{"num_classes": 2, "mixing": "mixup", "max_steps": 39300, "batch_size": 128}
Rows from block 3, named by matrix and row number. Each number is 128 + 24 x the weight over its row's rms, rounded and kept within 0 to 255. All counts start at 0. After the name is the row's rms in percent of the matrix's.
# c3: 3x3 conv, stride 2 (model.blocks.3.c3.weight, 160x80x3x3), inputs 8-15, a 3x3 kernel for each
c3.16 107 [143 188 163 159 151 158 147 157 142 124 116 127 114 135 123 132 129 110 103 118 124 112 120 127 129 122 109 114 120 112 151 126  98 131 128 119 121 123 140 140 146 155 138 155 121 147 132 139 155 119 116 137 126 165 118 113 106 115 122 106 124 115 126 153 139 126 140 150 133 145 156 160]
c3.17 097 [141 130  94 167 137 119 140 124 131 140 132 141 112 155 153 110 172 162  85 106 117  76  72 101 141 113 123 152  89 110 132 116  86 183 142 150 132 134 108 153 138 145 131 132 121  85 112 140  82 102 151  86 116 127 132 104 121  74  95 140 129 103 126 136 127  92  97 142  97 109 111 143]
c3.18 105 [ 83  46 156 118 136 159 152 148 158 118 129 150 128 151 144 142 172 117 186 150 133 169 148 142 127 126 143 107 100 116 155 159 157 153 185 144 116 107 140  90 133 143 119 133 130 129 154 106 128 106  75 132 139 129 127 156 140 115 118 111 119 104 115 132 138 104 148 106 119 139 147 146]
c3.19 096 [155 123  95 137 125 113 151 144 105 108  74 135 108 138 123 143  77 128  78 114 168 113 108 148 151 132 111 181 114  88 184 139  97 143 143 121 117 135 100 162 121 139 156 148 130 128 133 154 119 132 118 112  93 106 152 153 130 176 174 196 184 192 173 138 102 107 156 172 109 137 130 107]
c3.20 099 [144 109 155 114 129 135 115 161 132 146 132 124 134 130 110 123 101 110 109  72 106 112  77 102 126  98 124 136 155 110 175 165 107 139 174 145 112 116 130 120 141 119 116  95 130 120 116 122 104  92 113 126 124 125 135 144 143 109 119  80 128  88  98 140 109 139 140  98 119 149 132 166]
c3.21 096 [142 132 148 151 143 157 136 139 136 186 168 157 169 163 113 163 164 131 123 130  98 132 139 140 106 109 143 128 204 164 148 158 170 132 120 183 185 133 130 180 147 123 192 158 161 105 137 164  94  88 162 126 153 154 115  92 149  98  92 132  87  83 141 133 121 134 123 162 151 107 140 145]
c3.22 098 [119 152 161 129 126 159 128 124 133 129 132 129 135 111 137 146 123 140  87 101 144  89 120 114 116 134 107 122 134 104 126 123 108 152  93 119 170 172 137 159 134  94  90  81 106 123 154 134 128 135 129 139 149 124 115  93 121  65 126 174  71 141 174  86 122 148 111 153 160 119 161 180]
c3.23 095 [121 189 144 134 142 151 166 178 132 143 136 129 120 146 144 187 147 145 101  91 125 139 126 144 115 116 118 125 148 139 105 143 141 111 144 101 143 170 174 143 172 136 141 170 105 131 128 147 142 141 126 158 125 118 168 138 162 137 145 161 118 122 164 144 111 118 120 140 122 128 139 112]
c3.24 101 [134 101 102  84  81  80  41  42 138 108 129 113 153 117 113 135 121 113 131 137 116 118 114 156  87 137 131 119 148 141  80 117 124  65 126  90 158 101 113  98  91 103 108  88 105 135 152 105 140 155 119 119 148 157  88 123 139  79  91 117 135 102 109 128 176 156  83 123 163 100 107 132]
c3.25 100 [ 96 144 125 121 134 155  90 148 148 171 137 175 175 147 152 146 169 160  95 119 122  53 106 154  70 100 130  80  75 138 130  93 130 117  86 128 136 149 128 138 127 128 144 172 140 154 148 133 105 136 100 138 111  86 122 129 110 147 126 107 159 138 122 133 109 135 130 107  96 142 170 129]
c3.26 106 [132 123 122 111 113 103 115 129 125 134 110  80  92 117 103 105  79 126 139 139 136 136 143 114 134 143 147 113 110 139 144 127 153 126 124 127 134 115 112 133 110 124 121 135 118 145 132 150 134 134  70 130 115  97 158 157 147 171 160 152 148 139 127 144 124 142 115 138  95 102  88 130]
c3.27 099 [157 130 133 145 127 111 157 141 126 103 142 111 118 101 128 108 119  81 106  95 155 125 152 153 165 172 152 121 183  89 161 168 124 146 168 147  97 129 137 130 121 133 146 126 128 124 109 116 112  91 106 139 103 103 132  77 129 139 126 136 108 122 161 156 101 129 128 126 123 132 119 124]
c3.28 104 [108 123 137 123 134  99 113 131 128  89 127 120 117 114 144 123 141 119 151 131 115 103  92  72 116  92  79 117 115 126 119 147  85 132 139 124  93 140 131 102 123 130  62  81 118  95  92 125  77  70  68 109 110  85  66 123 117  99 101 105 126 120 118 105 100 159 111 121 107 119 116 111]
c3.29 102 [118 129 139 109 130 157 126 126 144 126 124 115 109 143 159 105 133 151 119 106 104 110  83  83 134 101 134 128 105 110 136 128 138 141 135 130 150 158 139 137 124 146 119 132 135 112 143 129 129 115  80 130 111 107 145 119  81 154 112  83 155 114  80 114  90 122 125 144 103 130 135 120]
c3.30 100 [ 69  99 125  78  97 133 136 128 138 120 150 109 101 136 107  70 104 135 114 129 146 111 130 156 144 131 130 124 119 134 142 119 107 150 175 135 114 140 139 127 142 167 103  89 140 182 139 125 162 130 100 144  76  98 164 134 133 163 130 130 160 110 102 125  87 105 125 102  87 140 114  88]
c3.31 100 [117  88 133  71 113 138 121  89 105 147 127 126  88 117 119 124 132 149 121 129  87 114 116 117 123 125 142 147 131 125 131 124 108 112  85 115 105 101 135  97 132 149 106 135 131 129 111 125 121 115 127 140 135 126 139 111  93 133 128  81 147 126  76  98  84 125 103  94  65 109 103 120]
c3.32 095 [ 98 145 118 125 134 152 147 153 168 103 140 128 109 149 136 117 126 143  84  90 125  81  96 110 122 116 154 128 102 109 140 124 104 134 140 149 136 141 126 163 156 178 156 166 200 122 128  71  91 108 127  89  82  89 125 100 108 106 117 113 150  95 107 107 135 141 131 121 143 167 132 155]
c3.33 095 [114 125 115 138 132 121 125 128 106 152 151 136 110  93 108 144 110 112  90  62  98  88  83 124 137 116 148 138 128 115 133 143 118 127 111 136 102 118 140  95 141 147 106 127 108  66 105 112  93  85 124 158 148 134  94 125 136 147 115 147 170 132 139 149 135 141 122 137 131 154 141 156]
c3.34 096 [108 118 124 128 131 108 117 128  83 166 127 135 172 154 138 190 183 179 128 107 115  98  82 115 110  89 131 119 142 157 148 112 163 136 118 128 144 112 126 156 139  86 132 135 109 109 113 138  72 119 121  89 130 124 111  95 127 115 147 145 138 147 155  94  85 138 140 105 136 118 122 138]
c3.35 101 [129 166 157 190 157 151 159 165 138 127 142 143 124 145 100 147 149  93 101 108 134 171 121 111 131 104 102 135 126 124 157 143 146 111 125 124 141 131 154 174 158 156 152 156 107 133 125 123 125 110 147 117  98 134 156 153 155 151 129 149 107 120 138 182 131  93 155 129 118  71 116 109]
c3.36 095 [ 81  93 118  93 125 143  95 121 132  86  98 118 101 102 130 131 103 108 125 131 137 123 120 108 134 159 136  82  76 146  84 138 161 123 138 158  94 117 127 140 131 157 118 136 102 150 139 122 187 142  64 181 139 105 177 179 150 160 148 106 150  99  85 141 136 102 125 105  82  89 106  99]
c3.37 102 [138 116  89 124  97  22 124  73  50  88  81  98 120 120 107 132 162 132 133 140 158 139 123 152 111 119 139 142 146 139 139 154 112  80 145  80 144 104  87 123 106  98 115  60  61 126 128 164 128 128 149 121  91 123 127 143 159 114 139 154  74 126 146 113 153 149 101 121 117  70  67  93]
c3.38 104 [141 141 119 135 146 139 131 149 133 113 129 114 158 136 144 149 144 150 156 155 164 102 154 155 112 134 158 135 178 145 118 137 148 134 128 158 125 153 105 163 134 122 138 136 112 151 145 116 117 123 122 122 111 139 130 145 138 133 132 155 133 131 136 180 130 163 152 141 151 159 133 154]
c3.39 097 [123 118 145 103 122 106 111  80  75  94  83 104 100  77  96 119 107 108 141 151 130 131  99  91 151 110  95 128 117 114  99 111 121  91  97  96 129 109 139 114 114  75  85  80  48 105 108 140  88 128 111  68 110 137 140 173 146  85 111 122  85  87 111 131 126 132 120 103  99 102  86 114]
c3.40 103 [123 118 140 131 155 136 138 142 142 152 172 131 165 131 166 120  94 128 134 117 110 132 128  84 114 135 141 114 150 144 126 145 162 104 103 174 148 176 162 171 170 158 133 129 155 129 126  96 137 109 116 123 111  71 114  96 118 138  99 101 120  78  71 143 123 142 156 130 125 118 111 133]
c3.41 101 [134 126 119 151 135 137 143 139  86 115  96 131 123 151 156 146 177 153 175 119 122 162 134 130 172 158 133 115 158 145  83 137 143 132 113  99 121 115 124 150 140 105 133 120 108 136  96  93 109 102 101 120 110 124 129 105 126 138 106 119 107  73  82 117  76 125  60  83 112 103 101 156]
c3.42 100 [ 64  54  91  84 108  78 104  98 132 147  79 106 152 135 108 159 138 120 132 156 132  79 106 144  91 143 145 117 122 129  81 129  81  87  80 118  90  84 116 113  96  83  99 103 123 131 124 108 119 134 134 136 153 132  95 104 128 101  99 103 111 106 109  66  99 129  91  83 101 107  91  68]
c3.43 100 [144 150 127 138 159 157 137 173 140 117  97  97 117 119 137 153 103 116 115 154 169 126 150 154 130 156 140 145 101 123 109 101  88 157 127  88 145 137 129 174 167 148 148 141 140 162 139 140 156 112 121  97 103 136 131 130 143 138 104 125 136 112 116  95 110 138  77 107 167 104  97 113]
c3.44 099 [126 182 154 172 149 149 148 150  76 138 147 117 114 126 101 158 126 104 143 131 100 132 136 119 125  99 131 143 190 155 156 177 168 171 170 120 144 126 146 147 139  97 121 126 116 129  75  90 117 100 127 127 133 121  94  83 136  82 109 142 121 122 190 130 140 152 120 142 176 138 172 161]
c3.45 102 [ 95 144 122 149 144 110 133 151 121 102 128  88 108 154 144 132 203 153 126 119 132 107 118 104 117 117 164 131  90 106 137  96  98  97 142 115 137 155 121 112 129 107 114 148 153 101  90 153 127 129 132 104  70 117  96 123 137 100 100 111 109 115 101 138 104 135 142 128 146 121 125 136]
c3.46 098 [ 86 151 137  88 117 141 131 149 138 113 156 155  95 142 145 119 140 167 120  96 123 103  89  91 116 116 117 133 119 153 104  95 115 116 111 135 108 159 145 135 153 159 113 142 123  98 105 142 114 123 150 146 140 105 113 141 113 100 103 102 138  87  90 136 116 167 117 112 118 111 118 131]
c3.47 101 [112 125 121  76 133 141  94 125 138 133 129 147 110 128 179 115 154 175 108 129 121  88 100 111 117 103  95 125 139 125 129  77  78 140  98  92 101 121 114 105 129 168 114 132 145 128 107 133  90 112 107 107 102  88 100  95 131  71  65 119  81 113 112 114  80 114  72 131 131 104  83 171]
c3.48 101 [114  89 118 105 121  81  70  97 110 125 138 129 128 115 152 138 115 165 128 108 102 114 110 108 133 118 138 111 129  96 102 111 103 106 128 112  90 105 127  91  87 109  84 119 138 148  99  90 101 132  83 144 166 158  94 118 145  80 109 162 119 136 165 105  97 111 130 137 175 143 157 175]
c3.49 101 [118 116 131  71  94  82 104  83 113 162 168 170 154 161 143 151 146 128 136 137 104 111 130 100 133 122 111  74 130 122  73 121 131 131 122 162 133 109 110  89  85  95  98  93 106 154 103 146 118 124 147 120 157 125 125 113 107 128 131 129 140 138 158 131 130  87 145 148 103 162 137 105]
c3.50 100 [125 109 145 148 148 173 132 148 131 137 155 177 130 151 162 130 121 126 133 121 138 113 157 103 140 124 120 124 112 112 119  99 155  82  96 144 142 164 156 157 159 163  98 154 101 104 103  94 115 119  78 123 112  70 150 120  86 139 131  77 141 140 113 124 105 115 169 105 105 156 115 105]
c3.51 095 [120 120  65  99  56  83 100  98  79 160 118 113 156 127 132 105 120 126 132  75 107 138 132 116 159 128 125  93 133 119 141 130 125 150 130 136 136  90  57 109  84  74 101  74 110 120 143 144 126 168 173 132 148 135 127 152 152 150 180 188 164 180 147 154 159 135 169 174 160 163 158 129]
c3.52 100 [162 128 149 141 148 137 153 174 135 151 114 133 154 149 141 172 129 146 131 117 104 143 117 120 120 137 121 122 102 117 139 140 100 153 165 110 159 125 117 141 137 117 182 143 129 149 123 113 129 102 105 126  92  96 155 116 118 122 107 104  85  90 136 117 103 116 100 101 124  61 100  90]
c3.53 102 [144 128 101 141 130 113 132 127  95 172 141 123 144 149 100 103 138  88 121  65  81 106  84  58 116  78 112 138 122 118 122 132  90 127 118 101 123 137  87 111  92 101  92  65  80  64  81 114  98  90  87 136 110 102 124 152 135 129 102 100 147 133 108 113 141 143 120 123 125 129 112 117]
c3.54 098 [ 92 124 120 109 139 147 110 119 147 123 148 148 112 134 130 138 122 130 103  98  37 118 118  87 103  99 144 104  96 175 110 101 173 116 103 130 110 135 122 110 137 140 100 136 138 103  70 108 119 123 101 126 116 114 116 110 140  63 136 139 101  98 114 110 120 172 139 153 150 132 115 137]
c3.55 101 [125 108 139 131  97 116 112 118 102 126 163 155 177 144 146 146 131 104  88 124 131  98 109 119 115 109 141 131 144 143  95 114 139  85  90  79 100 109 109 140 126 138 137 129 117 107 127 151  82 150 140 109 152 123 122 127 131 161 139 155 155 142 127 103 150 119 153 151 149 150 161 104]
c3.56 101 [115 116 103 138 111 127 132 119 111 124 116 114 104  99 117 103  83 100 116 106 113 135 115  79 145 118 114 151 128 135 128 131 134 153 147 143 153 119  91 148 134 120 123 118 132  90 121 115 101  81  90  98  87  92 128 128 115 143 134 123 120 107 106 154 128 122 136 133 124 154 106 132]
c3.57 103 [154 176 124 164 154 100 129 128 102 136 159 114 146 136 137 199 151 137 144 151 145 130 121 129  82 115 120 131 140 121 125 140 119 113 112 163 155 163 125 154 138  87 181 125 139 119  96 155  88 123 147 135 139 151 113 127 143 113 119 133 145 136 156 107 110 125 152 141 159 144 142 118]
c3.58 102 [114  89 110  95  95  70  73  73  88 113  91  95  92  95  98 125 107 107 131 127 110  94 108  97 119 150 142 147 147 126 146 132 129 136 118 142 120  74  63  97  76  78  80  78  87 128 131  95 116 119 102 112 137 128  99 119  97  76 125 110  95  94 126  88  96 108  83  73  91 102 110  87]
c3.59 102 [142 167 139 121 162 167 147 150 145 123 163 135 127 147 140 124 120 129 154 144 158  94 114 118 102  93 116 123 116 113 151 122 101 178 117  87 139 133 125  97 158 160 128 137 138 118 138 128 124 121 125  95 107 131 108 141 137  96 122 151 100  89 138 126 103 134  67 144 104  63 105 109]
c3.60 103 [157 164 162 144 128 106 131  88  73 112 105  87  79  91  63 110 103  98 138 136 160 122 134 123 105 103 103 149 153 120 137 130 126 110  88 112 130 160 143 136 135 100 147  75  97 155 131 149 125 143 150 121 121 115 128 117 104  90 110 131  76 108 136 138 133  81 121 114 115 153 150 149]
c3.61 105 [129 116 131 145 137 124 137 136 143 154 119 132 173 135 163 152 137 108  84 134 123  97 122 125 137 100 100 145 127 126 178 115 144 153  97  83 127 123 112 132 125 157 104 122 115 145 141  96 115 106  84 108  70 135 115 141 129 132 130 102 146 128  90  92 119 119 141 141 119 129  66 156]
c3.62 099 [127 129 134  87 116 123 110 121 149 133 124 140  98 142 183 136 160 167  76  61 126 122 149 139 163 174 165 138 151 114 114 113 126 108 113 142 102 131 125 127 118 136  59 123 137 100  85 100 118 142 125 175 124 101 109  96 130 133 110  96 124 129 126  82 111 111  62  61 131 133 121 121]
c3.63 102 [130  60 130 109 108 152 133 106 125 140  92 123 117 128 108  51 106  93 147 136  97 146 141 101 153 146 122 144 144 119 133 135 152 145 154 157 111 101 160 102 134 118 125 126 122 149 124 105 110 129 127 123 120 127 152 139 136 145 122 102 119 108 103 149 176 111 140 143 146 131 110 136]
c3.64 103 [ 97 129 146 113 131 175 112 118 118 130 126 133 121 111 112 107 111 117 105 122 174 126 145 150  99 105 116 121 112 113 132 104 105 141 158 138 138 153 144 190 139 179 149 127 137 146 118 125 138 126 108 145 117 129 139 101 105 132 132 115 126 106 135  99 119 118  82 118 120 108 128 145]
c3.65 099 [150 125 118 131 118  92  82  76 106 173 182 136 112 123 131  93 114 138 100 107 142 130 130 144  85  65  89 132  94 109  93 116  88  91 109 108 166 180 127 142 135  85  76 114 117 136 154 122 113 135 124 134 128 129 151 154 123 144 113 121 118 104 133 152 174 143 160 130 126 123 123 105]
c3.66 100 [128  97 132 141 135 125 150 124 126 122 149 127 173 105 101 135 140 108 150 131 142 150 125 134 111 128 109  81 126 145  89 133 140  79 119 120 105 119 116 129 120 105 130 123 130 128 115  99 118 106  75 156 123  81 143 145 119 147 126  90 145 129  95 129 128  97 179 149 133 134 173 134]
c3.67 101 [129 131 142 122 122 150 136 114 113 116 130 136 110 107 124  76  82  90 115  69  86 106  89  87  93 121  82 119 119 113 115 142 123 128 132 137 103 110 143  78  81 139  98 113  99 136 108  83 117 112 102  64 101 114 157 146 141 150 139 141 143 119  94 106 129 142 112 152 102 123 150 131]
c3.68 096 [133 112 139 126 137 139 138 147 123 139 158 152 177 205 169 176 203 178 114 122 125 129 104 133  92  89 120 119 105 126 132 122 148 124  88 125 136 124 123 150 142 129 229 237 184 132 141 162 158 123 110 155 116 128 141 156  92 146 129  89 150 107  78 105  80 102 171  92 161 113 126 139]
c3.69 098 [122 138  95 114 101  94  92 114 127 167 156  75 143 135  88 129 122 106 143 146 123 141 118 129 133 132 129 134 115 155 135 130 139 119  91 130  97 107 103  84 127 100  68 124 146 105 148 118 160 151 133 181 219 147 134 182 133 132 165 163 132 159 141 169 166 149 182 157 139 152 182 135]
c3.70 102 [ 88 141 137 173 147 143 154 140 131 128 142 131 115 107 132 132  95 115 151 143 151 108 115 133 130 161 159 133 108 109  95 128 112 126 123 122 116 146 144 152 140 147 122 119 147 100 117 100 117 122 104 168 158 100 149 102 104 160  96  75 125  89 125 129 115 148 170 161 150 146 122 118]
c3.71 104 [123 140 112 153 150 122 158 161 110 146 150 105 121 158  84  89 101 130 141 153 156 123 129 121 102  68 109 118 132 114 122 108  74 130 154  84 157 140 102 154 138 135 173 151 121 155 141 133 119 106 108 101  84 127  89 108 142 117 124 111 106 109  99 114 104 154 124 145 148 153 144 140]
c3.72 100 [134 149 159 132 134 140 118 141 115  94 123 116 138 107 159  96 143 164 100 112 110  88  86 102 106 118 122  98 133 128 121 142 166 106  95 139 127 128 145 106 156 162 113 142 106 114  75  69 124 110  68 130 116  92 114 115 109 158 124 108 146 158 138 121 122 125 178 141 124 110 102 122]
c3.73 103 [143 117 136 111 103 122 130 155 144 141  80 115 149 141  92 151 143  77 150 141 137  97 137 141 108 113  94 106 145 140 105 120  98  82  98  74 121 116 137  90 105 111 130  74 123 119 145 158  84 102 144 111 106 130 119 135 173  82 115 132  87  72  89 132 127 113 114 142 132  94 100 133]
c3.74 102 [139 158 154 130 162 156 131 136 144 137 105 139 112 140 115 113 121 151  86 124 148 113 128 123 125 115 121 118 132 121 142 135 139 146 139 135 140 168 142 151 144 158 168 151 160  81  89 115 108 106 104  96  76 111 138 123 147 108 130 142 107 145 167  97 125 142 124 133 170 136 126 146]
c3.75 100 [107 152 191 118 157 194 140 147 163 127 161 157 135 141 139 133 135 117 135 106 120 119 104  97 128 109 116 142 161 143 156 185 176 159 181 160 106 158 191 128 148 162 169 163 132 144 128 129  96 111 133  87  99 141 137 102 126 112 115 138 129 129 155 128 140 135 104 142 153 141 145 146]
c3.76 108 [ 70 117 120  92 114 105 101  99 107 158 174 115 146 131 100 139 131 100 113 109 122  82 102 131  86 120 135 105  82  73  77 115 101  82  98  98  93  90 135 123 125 132 100  77 117 123 116 108 106 123 150 149 124 141  79 102 128 126 109 138 124 144 143 102 101 138 139 139 162 104 119 134]
c3.77 096 [125 145 119 134 122 123 151 104 136 143 161 135 168 165 162 172 203 126  69 119 144  95 133 145 100  73 148 120 131 110 150 129 116 153 122 122 147 138 139 125 105 115 120 155 148 128 124 135 132 126 100 125 109 145 126 119 133 144 147 124 171 141 120 140 131 102 114 123 123  88  50  97]
c3.78 098 [166 182 150 171 151 144 120 111  92 159 144 109 144 118  91  92 125 120 148 134 164 162 146 131 119  97 125  84 140 148 115 115 158 119 122 119 142 162 146 134 163 101 114 123 134 137 113  80  88 109 107  85  91  91 145 104  93 139 103 106 118 122 135 116  94  84 108 100  94 128 101  94]
c3.79 102 [114  91 111 138 138 127 144 104 120 119 107 107 114 132 158 114 136 125 114 135 136  77 122 144 133 116 150 138 104 111 136 118 100 155 138 108 102 113 119 119 134 105 144 140 127 101 132 131  94 101 125  85 121 109 139  83  80 155 120 104 132 105 146 131 123 114 129 125 114 128 121 112]
c3.80 100 [123 162 132 115 103 115 105 106 100 131  96 143 126 150 146 129 160 158  95  83  88  90  98 106 115  86  65 114  78 102  97 103 122  84 112 143 145 122 137  98 122  94  83 105  85 134 112 109 100  82 110 117 108  94 131 116 135 111 106 139 135 126 164 120 112 119 139 107  95  97 124  84]
c3.81 098 [156 154 158 159 135 134 121 139 123 116 123 108  87 125 108  79 135  76 117 118  85  96  65  89 122 114 118 155 146 139 130 145 112 109 151 123 116 107 122 133 133 154 124 108 137 102 100  79 145 100 131 114 129 103 152 132 105 161 138 134 162 140 148 117 140 154 130 106 131 113 138 113]
c3.82 099 [125 114 141 158 132 136 105 119 126 116 126 135 167 164 120 134 119 123 163 184 127 119 146 147  63  80 129 108 139 120 110 166 146 148  87 145 124 127 151 164 128 144 202 187 162 128 132 118 128 117 167  87 128 134 111 149 136 147 129 134 153 150 144 135 156 138 170 135 146 146  84  69]
c3.83 098 [107 128 153 112 120 148 100 133 135 124 118 127 115 166 152 128 143 164  73 103 136 110 130 135 143 141 165 146 117  46 175 147  93 119 118  81 113 128 167  82 127 152 112 141 140  89  73 119 145 126 117 133 157 130 127 121 107 153 138 110 120 127 151 103  75  81 146 111  83 165 176 127]
c3.84 093 [118  98 134 113 143 129 121 121 117 135 124 134  94 110 112 108 107 154 121 145 145 139 155 161 127 107 102 137  96 112 108  97 129 132  92  98 133 133 127 111 105  92  92 101 135 119 150 125 165 144 139 142 119 131 145 164 139 177 157 112 147 155 112 159 165 129 169 153 126 140 123 129]
c3.85 101 [162 125 109 135 114  97  88  91 111 123 133 105 140  85  86  83 136  99 119 125 145 105 124 137 105 115 120 128 138 124 130 118 157 118 100 136 139 132 102 139 112  86  98  96  96 105  92 146  99  85 114 118  84 131  94 107 115 120 117 112 106 104 106 104 107 147 126 110 117 105 114 127]
c3.86 098 [113 102 184 124 151 173 109 142 149 129 153 149 108 111 103 126 112 110 138 175 177 121 140 112 113 125 130 104  91 126  65 130 160 102 177 185 131 132 143 144 114 161 135 130 127 125 115 106 101 103  99 121 157 127 133 132 144 133 126  94 147 108 127 130 100 133 149 137 198 120 162 160]
c3.87 104 [132 159 140 157 147 149 149 126 148 170 131 148 146 143 115 161 163 130 140 164 169 107 131 171 125 137 136 129 150 126 159 145 116 107 142 121 134 120 159 137 126 123 121 128 128 120 138 103 127 115 113 120 117 105 102 101 123  67 107 119  89 116 133  94 163 146  84 124 123 111 103  48]
c3.88 101 [ 98  91  63 100  88  66 130  70 116 129  90 104 140 107 127 100 108  99 124 120 124 125 139 117 131 138 118 134  82 119 127  97 102 149 119 136 120  74  71 116 108  87  94  51  93  93  90 118  92 134 117 116 108 115 133 166 154  87 141 131 100 122 118 184 154 125 156 132 174 139 127 123]
c3.89 103 [112 123 143 151 147 142 146 142 152 151 171 144 128 123 145 146 143 103 137 125 139 109 103 129 116 118 117  98 109 114 114 150 133 146 149 140 127 105 107  97 116 162 127 127 147 110 112 130 102 114 126 122 116 124 102  96 116 110 112 112  97 105 127 136 167 152 183 152 168 160 166 136]
c3.90 098 [119 134 125 113 112 158 109 134 132  77 150 167 112 156 205  95 143 197 130  92  92 154 112  78 146 112 107 119 126 135 140 135 137 123 122 115 125 153 157 115 148 176 108 137 185 126 132 140 118 122 137 120 138 114 120 107 156  84 138 133  77 137 103 129 120 148 103 120 109 124 134 104]
c3.91 097 [101 138 111 128 127 173  82 124 128 116 149 143  76 112 149  95 108 126 126 150 154 152 138 152 101  83  88 125 120 115 144 112 140 117 111 120 152 101 136 105 114 196 223 230 233 146 115 144 176 111  82 153 160 124 132 165 134 133 143 104 133 112 108 131 122 130 154 117  98 129 107  70]
c3.92 098 [105 151 147 172 136  99 164 124 108 120  99  93 115 128 117 180 145 176 136  97 136 153  95  97 154 124  94 173 167  85 191 201 116 144 185 117 137 141 158 153 120 110 157 151 104 162 130 135 150 111 158 113 128 162 126 117 117  98 132 170 134 148 185 134  84  88 135 138 148 161 145 113]
c3.93 095 [117  89 143  97 126 159 104 104 142 149  96 154 147  95 132 106 122 127 127 114 107  73 125 135  85  93 102 104 117 165 154 122  97 148 129 124 123  99 131  98 104 159 116  99 134 111 116 134  97 132 165 104 120 113 133 142 165 138 104 126 126  90  88 127 108 160 136 105 145 133  93 100]
c3.94 102 [123 137 134 105 140 132 140 113 159 105 162 141 122 132 125 124 148 115 116 121 143 157 136 136 102  96 103 100 127 162  86 114 172  85 117 185 136 172 146 146 148 167 155 189 152  86 104  85 104  98  86 127 128  86  80  90 102 102  95  82 123 122 115 152  95 159 139 117 156 108 139 134]
c3.95 100 [131 147 131 102 159 131 128 109 116 104 152 118 127 118 162 106 109 118  82 100 139  77 141 144 147 145 138 151 113  80 127 127  78 137 129 106 146 175 110 139 107 134 120 116 144 140 101 143 139 115 114 150 101 108 125 148 116 159 145 105 183 168 154  71 104 143  68 103 123  97  83  39]
c3.96 097 [147 144 118 113 125 135 143 122 111  98 128 135 157 121  95 140 135 118 141 115 124 150 166 154 113 132 135  96 134 152  95 139 187 124 145 140 159 128 159 115 136 124 138 114 114 105 106 113  95  82 109 118 116 136 126 137  82 104 104 124 129 120 138 151 162 135 148 147  89 108  58  89]
c3.97 097 [112  83 114 111 155  81 133 103 119 150 171 120 144 125 127 112 103  92 179 142 107 164 138 130 148 153 141 136 149 161 143 130 142 108 137 161 112 127  99  89 120  80  59  70  94 103  84 147 112 111 112 134 133 138  99 100 134 106 120 122 141 111 162 135 119 166 121 129 100 134 126 126]
c3.98 098 [123 106  73  69  89  77  42  28  97 138 125 100 104 101 136  93  94 120 134 111 128 163 147 137 141 135 152 161 137 121 142 127 106 124 104 120 116 102  89  63  98 118  47  46 134  79 122 133  98 114 155  94  92  92 136 178 183 126 166 188  92 133 138 150 165 129 149 154 154 127 147  98]
c3.99 101 [139 174 145 153 124 138 154 123 134 206 137 148 130 146 111 144 160 133 112 128 145 117 131 125 123 128  97 143 115 143 134  74 123 108  79 148 169 137 123 142 130 109 125 106 135 119 153 142 152 124  80 139 113 135 125 129 121 132 159 115 119 137 117  99 104 134 133 131 132 160 140 144]
c3.100 101 [135  92 147  94 129 128 115  96 143 139 103 159 124  96 137 131 103 170 135 121 130 109 121 109 145 146 145 139 140 121 124 122 118 142 107 123  84 118 141 121 105 158  78 113 146 157  95  89 183 118  90 163 131 116 141 111  96 154 129 143 154 139 109  97  91 101 122 112 127 163  95  93]
c3.101 096 [131 101 114 113 145 118 130 140 133 156 146 114 125 137 107 119 103 124  90  96  76  91  81 101 108  72 119 136 100 130 149 137 130 154 128 120 140 128  98 131 126 117 144 128 162  97  71  97 117 124 104 152 141 123  92 124 125  98 124 123 153 121 110 151 159 189 120 131 117 162 143 131]
c3.102 104 [158 129 122 161 155 124 137 120 140 173 162 131 162 151 147 117 135 159  89 105 134 132  94 122 124 135 113 158 121 108 128 169 115 124 131  74 127 170 144 180 145 174 148 151 175 164 147 137 138 123  93 119 139 130 125 122 112 145 117 116 162 167 135 115  97 118 131 100  61 147 119  83]
c3.103 101 [ 76  76 105  30 121 162 111 146 174 122 134 145 118 133 171 129 126 144 128 128 157 135 141 133 129 142 105 110 108 106  95  82 139  91  96 160  86 112 135 106 159 150 109 103 151 129 134 145 155 136  97 128 117  97 135 130 148 122 136 130 136 128 147 127 140 138 143 148 157 142 155 158]
c3.104 098 [147 146 116 150 141 146 138 157 119 138 133 116 110 138 118 147 110 126 140 121 137 106  83 113 122 118 134 143 129  83 154 142 113 126 150 137 157 112 102 149 139 133 118 132  73 120  96  68 106 126  91  91 130 111 122 126 116 115 101 126 102  88 107 114  67 104 132 106 124 157 143 118]
c3.105 098 [139 122  92 156 137 100 149 158 117 157 131 109 146 131 125 140 106  87 126 150 155 101 134 143 107 113 126  95 109 104 116 112  63 144 132  83 126 119 105 125 130 100 156 121 121  85 126 137  75  91 123  89  84 115 123 114 123 125 129 129  91  97 103  96 122  80 144 150 128 106 104 128]
c3.106 100 [121 127 145 148 126 133 139 149 158 127 148 158 137 100 105 111  97 108 109  67  97  97 107 113  93  85 105 110 113 142 124 123 134 129 136 125 183 150 173 124 128 139 135 126 124  87 112  92 116 122 110 121 132 121 124  99 140 138 121 135 133 111 124 187 143 145 137 167 128 118 106 119]
c3.107 096 [147 162 154 111 138 143 126 115 117 145 119  94 111 132 109 145  86  96 125 121 157  88 127 136 106 112 158 187 152  78 178 146 105 139 158 111 171 177 143 143 130 120  88 117  98 157 128 124 116  92 125 102 123 102  96 118 141  85 104 125  76 161 179 141 118 107 109 105  86 158 136  94]
c3.108 097 [126 140 145 107 145 124 129 122 115 111 114  86  75 108 105  86 125 125 110 128 139 114 135 112  94  87 116 138 139 120  90 168 141 156 153 129 120  97 147 111 137  93 160 157 159 150 126  97 128 124 106  69 123 148 142 145 108 120  86 115  93  71 121 154 163 147 132 123 135 136 112 139]
c3.109 102 [135 113  97  83 132 118  81  96 122 159 180 128 135 124 123 119 101 120 121 127 134 135 104 103  83 102  90  95 126 108  91 127 113 103 106 121 154  80  77  84 137  95 113  75 110 132 129 114 147 107 105 131 120  95 137  94 118 118 102 129 105 104 121 115 110 138 105 108 144  92  95 143]
c3.110 097 [154 155 124 154 143  88 138  95  74 134 140 141 101 164 138 139 117 118 168 156 162 158 120 100 131 108 118 119 156 115 124 127 114  96  95  91 136 114 110 155 151  99  95  67  85 116 109 121 135  84 108 126 117 141 149 134 152 110 138 164 130 134 154 116 127 145 133 134 127 139 123 143]